python train.py --model="image captioner" --dataset="cartoon faces" --train_examples=203450 --image_size=64 --crop_scale_min=1 --horizontal_flip=false --translate=0.12 --tokenizer="word" --vocab_size=45 --encoder_arch="vit" --encoder_norm="layernorm" --encoder_norm_position="pre" --encoder_activation="star_relu" --encoder_head_dim=64 --encoder_fused_qkv=false --encoder_bias="all" --encoder_qk_norm=false --encoder_parallel_block=false --encoder_moe="top_k" --encoder_drop_path=0.05 --encoder_num_experts=8 --encoder_moe_every=1 --encoder_expert_mlp_ratio=1 --encoder_experts_per_token=2 --encoder_shared_expert=false --encoder_patch_size=[8, 8] --encoder_conv_stem=true --encoder_layers=16 --encoder_width=128 --encoder_positions="learned" --fusion="cross_attention" --label_smoothing=0.1 --decoder_width=320 --decoder_layers=10 --decoder_norm="layernorm" --decoder_norm_position="pre" --decoder_activation="quick_gelu" --decoder_mlp_ratio=4 --decoder_head_dim=32 --decoder_fused_qkv=false --decoder_bias="all" --decoder_qk_norm=false --decoder_layer_scale_init=0.1 --decoder_parallel_block=false --decoder_inner_norm=false --decoder_drop_path=0.1 --decoder_positions="learned" --decoder_cross_attention_every=1 --decoder_tie_embeddings=false --residual_init="zero_last" --optimizer="soap" --beta2=0.99 --learning_rate=0.0012 --beta1=0.95 --shampoo_beta=0.99 --eps=1e-08 --precondition_frequency=32 --max_precond_dim=512 --one_sided=false --adamw_lr_other_params=0.0017 --max_grad_norm=3.0 --max_steps=7000 --batch_size=64 --epochs=2.2 --lr_schedule="wsd" --decay_fraction=0.3 --final_lr_fraction=0.01 --warmup_steps=140 --weight_decay=0.0 --adamw_weight_decay_other_params=0.05
Rows from block 8 of the image encoder of a small image captioner, named by matrix and row number. Rows with one number within an expert belong to one neuron, the router's apart. Each number is 500 + 25 x the weight over its row's rms, rounded and kept within 0 to 999. All counts start at 0. Numbers have three digits each.
Before each expert's rows are labels from the 100 images, of 14976, where the router gives the expert most weight on average: "peak on" is the class under the peak. Only what is clearly more common there than usual is listed. The data: cartoon faces.
# router: router (encoder.blocks.8.mlp.router.weight, 8x128, trained with AdamW), inputs 0-127
# up: expert up (encoder.blocks.8.mlp.up, 8x128x128), inputs 0-127
# down: expert down (encoder.blocks.8.mlp.down, 8x128x128, transposed), outputs 0-127

# expert 2
peak on: hair
router.2:511524453491529527521539545514484512543468478510540523529483501483512462497514489483501475496489510499531492463531522518505481456496482472521518534477543487483451489452499475516468462517481550494500474505565494513513502504457490505496505467509512465515461483537508488472474509437481506489489516496480493551519521501496510488495520507503441527476519495478492539527495528490459540486486
up.0:508506449454515538492490468487489532432521496465476518480496494506477486507477480486523481521503494472477515499528506500512486485513465499504523465503512529543504501497533530510515480499500519463475493515525536482519504511475449549525478484515465496488444546494504506487515474495516505483476528501524477485505470547521499558561518480481489463550515548473502514540482522478518548484513
down.0:512463480471498517526488489474530440472519509459532491460564473514478521501488525509529465515531504508433501520499508532526509516507519496523463463511514492498482467529478493526489483496563502500522536475515514526495525527477460497484480523496509459494449489551514520518517535489550488508525504524527528489494486542489468497507513478532460514505485467548481505517485487516501500485529
up.1:482544475502515500505536493517488493493554529545485509521525496463481504486552505480504464532503527485487537512486495469513523470510470511498514531494455516499548534494476527502500525482471470470553536498457489525472493484499508464475486538488526523473495515530558528521466496497532464489512474527518522509554458475549470500500462477482497534487485531499491500522497502513485534530501
down.1:427497514444525474471455540478495505477523485532505485457488477520507496479452484514476533442482520486533522496490488527487489506508518501482515516502525519474505516481504503519486491523489508475525529474512491500580500528483525534511520513492474439489556475478489524500462499487500458470508523504518500455494501479501498492514499522499517430479443511497499516520492505475512501477519
up.2:478507500517480532455475501495475493514484490526539520498505473501484500462515532503492490520535543507515460480538515472537485480510568483530484507485459498522501522490481489502459505468474493559505484510534485525492481488544475522513521465488509447521554511465515497537511504492540504469552517487452495505507498517519494516519479515496461469515531517525499529496464454446481512505469
down.2:497522479477481439462507482479499509537518505445475514538462479461485500484480496530493464504531505483474510545449505517507462498477501545515473546512467505508507512559487561512492537502487481510475491483512542523497520477522473498511495512484545527541503537501503541532467514510484494525508522489537487517522461501494537506478494474484538522502448506541475508517498511508481520505522
up.3:463491497553492509513477501490459504545530503485463514494499491466528510508459532509460498531530498501510462452536490432502480488516534471485553520470527508488536505518461493508485552505504523500510475496508518502470466455497483552514485547497510494482483496488543472496500528515550519544477494537461492492522521521505531453526485470524508505531518516513502494475511488494533480505516
down.3:517528446517511527493518482477529502479497495478469480501459525464494479498533511508532480499462468521510540503494504502489480496506489504469474486485468534480490493484517473460479498484505484501468531525529506452500481466497505508518523484530533523484472522522510472530483529461461529502506526513464528518506485480481488503456438530505529451558518466514484530505487419524524521515524
up.4:522478502481521492475498499478471482505497491520506471457504450497518483482501513552500483517510453528554451479499518511523510505501500429482501510461487517458488566474509542519472509492517518489472511465509502506453468459518536501493524481490474528504490531519503499499486473419500441460498502505511512525518510511511521488493496483506480509490490505500499562516463511499530479505539
down.4:509530545473504497517544479515523508546464468499469497480523537550504515544518533531463521506486510485536489505487472486487509519551469468495489491514480494526498537460504456526487526562504510537501542473546468484473517496477518483540526461522496521468504483539534497504499483501483486500524486494462507512482487542500493508517471468524478454500547511519499508480488517512493500552509
up.5:544502524497481521516508500495441502526526513483543519510478482516488512477556455500503510503460521535532503504500486533512535479485504466514506552501503497508488537499473477535522507505524492523553467531551524493476530501510500524454478503541464515532514460475528458517495459466490516460464481500534498494476458497525547511512504506480511513503452496476459496496516505506468533509472
down.5:527529511503514498481490491491503442518498499523474536480503523503519535509547512495470537485510498517504453485470506463488478467515504502508516452509480495535487495480465507452491464479482512554464500480500471512539526469479504484496512501509483530479493516533502519522441530486473484514497501480498465518429462493464494497461504514489563560490510486526499532466482541493470505491472
up.6:502486539492479558494536526498551511483513475507539503508472491511482495497466496500525464484466523564497510456460532501459516512448484496483462501503457455493521533500507517499523467511497528512483433473482503468487524472490513448536465491510495502494548505496473472492466476497541491477464494491483480513488536472483493504514539491516510494522519491495512522516475472467487451508488
down.6:492512494488507519524520502509494496472473411435520482480556488488497498454494495513506533502484504512474526484485471504497524517494462503482495494516517516480497472416531525509538527496488484516486492460509511514528536510528524537530485522479481494530518509471526469521491547471512547498508540462503521509466501491499488498517461452515513506517475492533529513468522518477496495500450
up.7:478499495518489490528478484501509506516465489508473456498482501481498459496495495514536532497533506511495548513468478491453482561509512516523521523499532479492459516513538463463497489460474478514477506514501525495456478482486478519518483498451494483460507453439500435489515484523516515522532495468488506506515525528550484484507496483448438483542474507508536498490519493512505519531531
down.7:502514504463514468488477483478487529487483515464493458550538503515474456489506491484492488453517509503504508506482520514519507520484478527530473479511473479521476454475465514528480470482470506492493523476473509516540529534519497510545475482526530519487462485511543470495516479532465492545489498497458494497490524528543566537431514493512510500514503491519474511501468461495476457474465
up.8:494479505524518491518519518489518503483478516525458518501488531498526523510522485499475515477489495473545458449501550498503528474487498540518516484520489525482507520477481510518509492510493468489492517443487478477508478478549529478563467465532482526507481467523531472539448485508521477521496519499521504452512439517482530486461518493462510461556487459524479476507483496503465488497526
down.8:475513476480448492496524513521493479492532521511475526500503499511467515523513489514544517502457487488469496498544508482509473497545546520466474500499492495467523500497492470540496499472458493501528532502507526436501497456507510512546509464486520508547510540503522500509473498533500519485488515519532467471484507504521535459443448503538541465499485503483502456480504558469518528521507
up.9:492536498524483492487471481483525500488450454467533529517512497524474474517490528521468531498509474451483534491476527536522528529508477513523450475528503504528467537479511511493487458471486479499484519523490501518522512499468510515534463457513510498515468505516481532462545522503485470535504527485485489488539550514528510546508538524524529495537505485470537519476472504456498524532528
down.9:498522474515507467492567512478488451487461492462551477480484481482514476472522511514528481470459539503506480531514491480486534516491482511516547478524465517473498512560523479510525501531463503474495528496483540506477494502509510499453471482536496486565528498466498512493490514506516507528558535459494449519483498486493484496514485495513493512477503484493486482502547459512527539468517
up.10:523501482500463510519494509467502500451499456474549482498528510471466513523525522474502558511489475519551519521517535473511541505515517474498479462453444446491511492489474451497517489504519495496532510512478470491539519477538489468448470467466502502539521498491519497511483521515497506497521489530494444515537481517485515479462505477460491514534479477549502515506472507491490501502474
down.10:479504509520469484527494490518454481495503507477493484484477457500490507544472511467522499467510496473493475495478528484464480506478511483476480516475474449517526550505492454521488500493486474495473482513472526518460557519514506538511549519527502517519484511439483513515484506446503463457454501505457528506474504485488469474484513471466487537476500555484479517528464508531495526505459

# expert 7
peak on: skin
router.7:520514498501499528471524479479483517499521476493495519509468507468522472473525470493493493478499468525487527536478499524511476513471494465535467509531536543535506501507498505495467475501476463530485551546500473483493523468499544452520483502457521518471514496502466506484456473501439456510488474554522498478542533524463530488545484531530541516509505498465488492490480496491499494451516
up.0:486517490463467491485529507539483469444511471518502493455500473500491511525472482501516548539483495521496514482492488532495496560509493453498494498483544517501556468502476489491459475507496522560544504484500542479448519462452552491517504517516504485467522535486535491495486523501462513513458484487477492492539541492491527495494514493498503496511516536529482548487508504514507523511545
down.0:528481472469501493495497509532486464481468476490504498525491521467489521481499474527491525469491527519473440529538492461516488461491505501509522520522476522523539447519524543533507521473464512491479540495526497521496521487473532499482474492515510501535489500540494520530520488500492476477484474531515510521516517477554525445527476533538563502436505501468537519512509494510487537526512
up.1:522528501480513548473460508479577437547519533538483480512468491505469491505454504471514495463482493496513458477496533454540493505544492473548546477473505493518521490525459529431462510490474498467480528533498516507519536523513526502465501488493518536530504533485500478534494474513484510514478504503511495493543501510526462496505489484485526497508501502505504499503502493505486535503476
down.1:488468481505517496507526448506516500466483532491550512502486497505501511460481494493539486470502497525526560466503513533477471535478515523484505489530528524480516511499510536512507508482518501502484486518502492465478459527453495498461509522507479478497547486488501501475436505456515510561517461496512504448494482518495508479506480512463477497503481485510475459435505514547535502461555
up.2:541466501524534510519532508513488532500534499528489563501491523492521525446523489501487506496479509513503510434553483476466528507498557502490495461522532531494491526508536483504530500534483513530550483499518508533498518507460505478504480502518500530512511506462476495456509495500533495500533525484504445489463561493537458515500503500484469536514518483559519487486525492482472500500507
down.2:492516521515504445513466529532512507493472540494451488500506533500489466503509508470514489480562481478480479480525495510490505504479468502490505489495553481492440523545536483506501477479477519522473452500501501470510473498507481494501486529509549505492507544512473526534511521471493453523485492486504484537592498518469532497479507454554511529506453498498511503502520493494489488506539
up.3:525517509510514498495507488508463538535498514523503455487510521521482491472531507480518503514523487483548525519526497470456473481524474487523516510507489528486480487442512517465528491484474505448492518510534547500527507488456488490502477427506476543484513483539515477525502486499493552530461487557469538501463517500495484523475477479511531508508461531482524544473512503480500545483522
down.3:507530487477509489475522500454473495486493514532533499481516506479520474529487545518472464480449513496543517514490492506509443545476532482530533501476481503526503453506478489517534518539458530476507513525502500546521523536513509498487537511461512475471502454489470520488468481519513520519530464516534438527469544483497488498541496512474474504512467518474513534472526474499509484475498
up.4:483471536534524498491512516543525481533522522449513457491498525490500456532479521505519527475504555512473482548507482502511490526490490489484501496527514446491514515506515519468500483462502533495489484483464495481499531534545505473478494471498502481484513503438512472472460520485499515544474511545510490487434512501505476510531483501458489475523516528490492462479513457491465441511492
down.4:510527498519462510533514510536484530557495520527461527500498486487533500500477534495517552506521549523455500543476464492453490489499515525480477512484505479501490545519498518498505489508494504475516484491461499454484480505504506476502483519447517499465454518509491517481527543474526519488464482527491502484486514514499525505510516579482530494515495530477584474526511497480515540513508
up.5:484504502496466506502501533496452475525512531523461515522502526552495460461441464515468511503499495499493496505514500503506501512533478521539502512513473485545511502500486504508479526489527455531525530514497531476497490454517508481527461477522482537541520452496509504497496479501496528476488490561516495473526513485475508447490503507439506465493447501559543518497501485507542492504457
down.5:495529494479518478455522489513440486489510481498499509509475445512486498493523489494492550476499502522494502446533516440502519484482506524517479493515517514477461512514499449508506473503472527518493523497493448511475491504545464519524472489544514441504516515497527546492490471526536463453513487452477516516464505495457465537515494566492502516533521502481485471499507516506478492498520
up.6:507474484497464497484504508514469492485510530479539486511491523525506500558565514484495536526496498488512488491543483494535492535481485462516516460508510520491483491544472472476539464516518487469523514519500498533539509485482465530500490524502484538468547530481460512456488457524472522472454491502531504501485432515495498522513509483473522477481466515443519509500468526498463477508479
down.6:520537489506521532515505482501471508513463465463512496531455535512480548497486513494495478504479500503529510505507482507521485499514499496534449536508509487511474476506485547468446502493541488509502487556548481469502535465519452510512546509469472490508520442502477497531503467527518493480514480503492499475457498538508523519478486463461475429551488516487533477488501478494521490510488
up.7:543499489425501500462478496440499457503487506505554502530461502497488498503460507507473508534490493553486483547496515531498497469502532511479496524464495505456520506490502511518491512518513471500478524463447509532482528490489517493531486505504501493491519487496461459467476543493498524513535522494475527478514478507514464492529501431488538497535475492529489508499528499511509489458558
down.7:505502471463516523508494506523470477479483497518481531539494504503506478529459470472492494487468503537505531490516500475499489502438508480478502518464485486497501465532521454530493477474497456505484502482476534515456462520566495465489510477539511461502533530496506557532513494517511476526495488466466496495526459509487515485494490468533561483482525490524458482480495461506505517474444
up.8:501500521502500491569508487517479475479515501496502563527539555513475523521502465488497497484512513459524506538489578483476535487512482525530480506482504515537514491498487538498520532458469513475530483527508490469543503502472502532494478482513477488555513476511519507490484463448511528477562467481533527469505490476479487501507496488460508490488515486522486507510544507484462472512504
down.8:535534479503495494523496503506532463511501481536536489492520521515491509493468495467507493507499494535491466557451504478530544466563506524499482504517508531524508511504469491484508467520505563428496466465514503535471513511459499525483528493532499499490494487488500513496543506452497526519528482488500493484471468553492491485453475479526518494507488487484476496481457519474493506571483
up.9:506504496457500511517538521490503559485494519479477497477519486488503513503493523490510425530499462470461467504496480492488528490502468538498486484505517449457483506506469493501468546500472548518455508473520508488517526474445512526511489473430487450513496513540475493534510508496480512499496504520458572472539508525504488487525492529508481464478479502514499480514492498501476494533477
down.9:519524482509491499457520476484544482501498491519462492487517505477488482463542507459476498532554512454458535485492533509484503517529542475469465503524468517538515501518518476516482491479477489506560511472492480447463478500478514523492560487552480516484481557498534495504532458493514486497492542522487468450499526480501527484528534494489504520481530481505477533476515497498508516509494
up.10:492488529460521484474486499497465536457514495498474488485525453502532480546510469532496502532504527502502538546459540519488501508485496508515533513534466467533482479496493503483523495514504457507548492537455477474493475469483505478507496534462452521490474492483498497526516510499537444490475486498492504480466488465512492548489529510562466533490503489463478478473487514474514489451518
down.10:469522499482519536517479528464546513514506473460513497525458519475501496474531455478512499486549439533506539532509546546512503548488500487496521487497497497472541477484507533459526466504469479492513505509489508501536544531473469524522549487469532485477521544509486509484520479493521528500521538482523495452510506516490515456512520478503532503471479500512531538528492484502496464517503

# expert 0
peak on: clothes
router.0:428534473485485493455539509478482522526521464447494517511505491472515501472506522514474482472503487549525459502498505464538498514510526494532534500534479516567516490472495549524470488479497500499522510465532491484509488535550550509494501484507467497495498480472477498489512524520511485474511492507492480515480510529487470485443433506538528479517487520511492520509454484524486480516494
up.0:539493524520469484503465491464514505515527490478484470566480492492510493498503499460533455517494535516481543492503482444523489542547531481505487494486526517512550490501501499486513514502492493479466494519524504489507517529511457466486490533520492466481491499489519544491509492487495513473471480508507480490534443567480465468559518476494533513478538527468499518530504482490478559492502
down.0:518495526515463487537459529483505492487521546536506485481523497518552502477494541498514511551470513433534508502495506508538512500468540470499537490492469516485479503479493458486510466482519528506511528476513479486468491517520552502502484493453506491516503495493523441494489522486493492477487483505518469506449486484449523453474527491497475480528451483529513463477524513523451468497487
up.1:509505461522505468483499512527535540500493497509497475539541449510525489471514468507533485488484467514516520463552499534475517469530524467472460491521536488472504490548475491487508503525486521493549516508498500481513486489474507515506497455514489537566530529494517476465482486530495478514501509470534519496500520519501503550547508486531530495517504575472486521477523532499524481479533
down.1:447537514548489530493508492516512483478504520522501460484513510538507517489458442536458490511510507526471467496520506470489494528496518513501494515478507471535519485456551525515467481527535475515456496472450487508482511504440506479486508493441506509492470553491501495469466445487509523499518485498493510520514459507529520522519488510491507492465515486520477482488455499477497539478542
up.2:472481496499469495482499462504500516474499531521474513504490512491487512460497530525475477502480532477506523471500510496479489523489517433503522508469544538514533464472507527516537455508508533517461451493508519498533490527486482527526517504461525516504469453511498530514500486539531541494511448499531502453514493510488547445537459537489510500498511489526501530553512517519531517497539
down.2:485481509496517518518538481488531477482500497490523526552449523463474479514532481483494541500478507442516540488475493496475458513505511498540506479540496475513508545526494501521504517442434501516547500444464498533524468504493483518530516473456486492494502497492504483515494510525446522521483510475518475512495456473497544517493493526472493462485478517465490486479512492544467488483494
up.3:486519506474471509532507489484507492477521478474474491491505449459409512519482513510512495564508493466524482513457523471499489538505512501460476537541497483458492519504488473489525527533537490480503522525513467459464492473480513495491505506528500472496516529490514504501445521494551502497513511511487519493490494515464499478445456485525493487513509471472483524466539532473464491466504
down.3:498527502490484528517473503452497506491495551506467473541532555507496471482502537459485490522458468532505474510500497508483535494496491525492497502484480516517523503490523506541500512478473503518500496530490547491510516511533490524464488475477498486508529494519517493480518522440525527508473496492515461437497491551467499486508559462529532504541511498447427521508479510507499498526533
up.4:502559540495511521512516463458464520509496503487482526485506481496554491520509507542500517477557485470468506535455486488506471505473452490472456470485481508519484461504519533472560492522505460529524515528494446467521456497466497510524508512518520520430488482485515528476514497500507488509501526511541495505495501529484517527456486463535506534467499507506516517510520482496513523495503
down.4:501508479531474531505463503477548489504531532519529465539497470481534475474478510468498492516490503529511507457486471476480511477496510527493539519473507483501472460492501496489471531529483506472551492505483504485515509460481506549476517507483515502530523464467480468527542535529468452507433502495503486439517479491493515508511474517486483505494520551539503495502477523488483430520499
up.5:546499529522523517483506476508563554533551485496433505503505461474525463500511512484505498541523500462461543535518463490478486481515511486474516515499496493487471527503482521476493536467509466520498485520506515477487494509489527542489531484481535544493532503567506497484489508443506446516523501495491507487498493532480497507492505489484481527536512492446511477474506463480491516529494
down.5:448508506496459517501510498468529513530479478517537495532503516503474506492525520490528511541492495513538519530465516486504516476462516497500503496518483502499504526543511507506500495469485513520474520498498478507496502446485435494488556479474504468469512523482518498526519519499537533521527477469490456501493439523483498549506513539540499482482551529422479495453541498530491489512503
up.6:517492548536499507487471508492493493511450533486479511501545467516508526524479485547480550453526528494457499510503485469550500517522519488534471515484498528498479443428497501489498541495514496513531476494468492474482465523439509490516486545514491489515494583512529510466500494520510497496481490520515487485459522518486507498491465491513545474514481501509485506480481466501512487477518
down.6:467530510492541510491522535504523445507492534487494479505496486519517519420510486505511527508548486496480503483502475459459479446523491498524538510534488469520508448497501489487537488524509513510544530483523499525507449530516528513480468443501519508477449487517537541519484487518487482492519502511483530530527502505478449469521514452533520469529500500515511496508487509470499486473495
up.7:499496495499489528488532503507516488492524472538527524484526465522529518520494459522477484522532495521503484493496482470473501532525495530533513495503470519505555512473458514532522498470511516522461544476453482509504461505521440428472501490510491505494486488483454494504448520509490489527474512486518513539550511493468500505507496563525458451496535507568507503506500505517488490493492
down.7:498433518464504542557497529522508502530477493479496466444482509513468505502494473498443547485522511469476469532512493504507547489484477506521495492523488530532506484477499516501454471444510483514531550495535500451452516512503537525497529509485505487476476464504508525514541477494463485470493502503519541497503494506493519455504495495514461498478481443510493472506466499476511494501494
up.8:526496480516504498526497516450495470503526495481493467482507518565452542517546528476479463509486486505492507467475518472525495519506512486460469493508499457514517516513495512532491437541520546441486487492500538489525537493539494499511472515496485515492470461506519452535506521474473523463508510527506453505507500470516504481520445482522514489481473505492461496476545534479482498494519
down.8:491479483522535466487494503486488548502519535499493469457462536485502494484483482498499516478470470468511469510531495533474482580542498520498554538493472486520466511554496482529555509513518509495464519500494498522493482490494478512495507492532479486511525465490490520501479529554517549543514491514499435496500505485496470478511481510514509533463543527513498500554524480483484516524501
up.9:486487487501511457545508474506478519541457488540507477497493483511471518469507458532534515501505556523501470511498502483534499471515479485527549485479487474498478504512506533520482483492542444462478505507549482439515480464496515504517486483507489487534528524457507517512507453528506460522520495523488518521469511480505495522453494525527484556519485501501463484501555463478527524497498
down.9:520517506524458504456502458476515482498531473530516501485478524472500545495527496489475488491516483490472520517494515449485525478502466508511489489498503522477524505499507489499512560516516488532528514494481496509506511490483513472498499515515472464503545503518532477491556462470437448514535484458467496491546498544490438480509531464456480494522490513518522501486560477504480456485527
up.10:527460489468523478495529499506494506465509491495542482500478548508515519488494477510455474477559530477469493475511501525524452490504506530487524510506491528518509510504465468476540521518478532502485509465545506508497497474498500503480481507475470514451517477487523485516537528494463474527469496509541471499526516564510462511477566510529545489506566487483502494464512482491509542497485
down.10:552507491494472535495469526490510508531514522529485471516497463478482493491487561534530539510520536454477492477520518553535530503504504502524483480542558504511515459488474492514516481457532484479438531533464530482519551515496500518499468515494500484524508508504483487510507535524506514451472500478530504449511532502516507499551478520507467482496477476529508478526496497508527516478494

# expert 1
peak on: skin
router.1:487525543496521459506552472518502500508553469536467495538527510454491511524507488521492481507517492520460480491515477510505526517516527521468488476463468498488484515539485516491502505483500504487534494535458508467497450526479506525509516505522499490536499469533531505474509557475542464535503552503459504519494495479473494470516538526502461504472506483477479555551522481471514508521525
up.0:520482526501496470523482531519491477530497512518514522527484499491460471456469489551458485479511519486510476507518495497533507457515470509521532486499499489512504534510466512482478489496573474489525483486503519512483490485508481458496536501479464494519474470479460535521565513458506519483537475490503463505529514503485505556505466508554496433522492509501502465510512505552529504499463
down.0:556488471502497504521514470501554524533555479482514481545483479486478521509486450452463514453499503536541456500473490507517500528484447505489508539467473464488527506533492486512500468514486460500490485517482501488540508492523531510484491518498493472472491486497511518491542516448512487485507531498511538481458487458506535503485510471521494446517517507515485537444516491508491516507529
up.1:519493464503412458514480506524521483479496509464538496484506514489505496506510537518498526469465454485485523534466536486532528500465510517544529476501504497500517500459523471475498497478523499442469453486511500493527477478540506478474482464498495494496510510486533507484517523522465506516468499545526502515527517448464513492493492500537515505468497498534516550517444482478513480503465
down.1:516503495569541469499469527521491537526495486484470495487456491488513484507521508492539544481546499483508499493537483458524466525509457530483491543472467453486469464472464490507451489536485490502485496473518529535455515494488528529479503513552478532488505475526515464471519504518492467492504510509499491498499460521475488549480470478491532530491523522490486472491551504506479483485503
up.2:544499492445501431517458539520443481485509476458465470515534516502476510521453518503484502459529526472498485493527522542515546519491469496476511512477492496519440488492513528480506487488488563482482492492472499497518454511518530494488483502467493469495494510500502495475520488466524495489521489471496487466523498471470484534509481474487525531506501464502503483476473479475449547523492
down.2:505531490537489532511526518495490495458490493474498495500482466505496505492499459469511492493512527475556473500473539479522519523453500480523516532452481487488489528543487466466485540484551474485488435478469524492519528521522549530506489529486478476469483503487485506475526495535551499494515515492534529566475475502564491530528499491497503510498501513529493492529492499492517512483546
up.3:586546488487488504478538496516494514484543533506504496504502510502523538439520456490508490482515508520500506464499468495474467535457497513498486521540511473504523476486510550522494505535502475528501458501495478529482489476506478511512501491489499468511495510503466479506492501516504510543492528543472500504508551447474482477493440498483532507536502553535503513499512486511455470548522
down.3:466466525529517477462495502521468455526501473488448523527515497518486459467479484457542530500515483514500510506522538512461543529518460507516489460516480455486496504509497495454533469530492553458494557525475468502492521464506518496495512518480496509499487489472517488503533516491507484526490512496496528522482506493517450501492481497478483554525513543476509513478523487568508480468509
up.4:510519557488527472476518538469507516534525509489530503452523499494479472526542518471488549486527478517524475473505480524560533510460479526500470465574483490520502509540468500480495470494525461488510506471548463484508523538495492491477495502490467522491513501518525496439502490500502490497525528459536519473497486506486524485502513480512479439491484504508533496526511459511523494496484
down.4:505504441468463545525521540492585485530511488509487519556500525507488492536525498492500462532495472517475493509451488533430461503498486510515504546500491494511513537503455503491540504494498498511517483528492441512462476484482497532513521509483470522507488487490462470511503498506516490487424491493499496501537518497522497488500474511538522518498499494540523506475472496526491532488494
up.5:462514478543498494523558528470507487489536514538508551495501522480493508519522485503502521496463528529504521499475485497485527468490526509468551556480500513463518500477486505513528546477479492501500458501544471490451544525533471443495488525557472474508450487524531519504503494524493511481494511485485526510467523529467492514489543473515510493468463513483507503517511535468495509503528
down.5:469506475521490474518483495486511520482553514482496488488482504547535573536498521478487514507524529481489520520497501456522518511519501491514551477519438493499497478525463504490469538480530466492521574530483518470493475486494505481475491479477515498513504530495512449481504474484483486481551501536486530448493491471461453510526478491479474476494482470482530479483516486506518460499501
up.6:541490506527528534485498524501551502505503536533482504541514537480501484514496482472491484485498466464475448495450553445524512508517536496520490513484460488497528540467449533519513504498488542500493485474498516502505485522484491490530478562474521547491499470515491510493459506498485481472495495504504529497532521517506456503449477542534483537520498472523481459513512512537481519493524
down.6:422521519539490525522517508514512509518533515523540562516488530503515471466506512480488507500488472491545497491480536490476479516461499525520516514479498510447510518479526480512439505525521497502524463503473488519524491447520526462537473519534523518548461486497504514504473516537503519495558481520485489484542481508514525481519465473499546491508496545504489500485497485529510489490532
up.7:479543522474449501522482516547507536441502474456502501498522527441501498508475438484530475475503474528506524509539510492501504501525518481477487482515509525483466483514515523472524530505496501491542485502501529522519499526517552540438503440512495533502506540475549518493502533500481533497508484530502497491566488478516500512481459521503486494497491499518520524532474492501479493482527
down.7:467554499518517479491471521485475536435436467473482512443477556528487474457499544485516498504502483462508491496538530490514540529490471505472500471508490494486514495483515487513492514501490495478494485502488512526514533500513516514486478523504494487519493533531515523539480470519444433474495510508498542489493497497540465494498530497480493505540458481517487519522520550527523522514478
up.8:539508486521482540486558486479508521479498504473560534450507484547478520530522489469518485512512513489476528502450499510513538544503464514521495489451507498472479455521496510519482507483472478515472485494478496520454511508511515522482494492533490552470497477450472494498463498519496459517480513522467505530491503492497473517493478527511484548522490491457529477515520565484466496532494
down.8:515529519485508515479478515483539490503475500515476480472486567514504471466510512490480461461522488485524504515522570505497496515483510527509473497534540503493560495485479486511489496480534505490491431465492493540464485547514492484475483474500500508514535453555489536474465516521538526481502527528545454529480495513534535534492515508518485492486476495469490508528507469504528514488510
up.9:550496532523516488482491480494510519470556498531499541479512503503469479568492505525485526453488524501504483507474501533503526482480509512498493508494482492510498517508522499500468520507488464508518534520471479532475581470492510555482514533511481547452517462507550477483480518479548506499477483464525508491547457493513510526489515499501486502503546465510513522510475468531492508517459
down.9:527460492484488507503509462478531513479522496461473494498507521464529504499461503504555497523508455524496506530462505521510517558529477508516466518438496504477496496521507510468522448481483461482495503513473501517515487494459499512540510464485555535511498491493496491486479520543433486487506535481539472484477497515488518461439484486535517506477487538485514472513542497513470513527489
up.10:531558461497515486497491470507499530525543508513502536504484517520550483560523481508553541557524489478517492531507480478522480468500477483542481485488502556503517490501511523464522504518481528498509484509536524507497499518493504500506495513523473492507493510515505488434473481514460452459511544530516515519496483478518497514495481472519482480557466543514521531512516499494508473459535
down.10:496477498488533494467507470464526485461520454454467499473513502518479503496481494465476477541509467535497472500489526481503481513534500516505521520505498455521511465500520510502495529492459456485461531481491527493520483537473550504536505533489492541505495458486500461515506521499493506459448520497501488490494506551484519535511491488533487500526522473472473521517452452512469456562492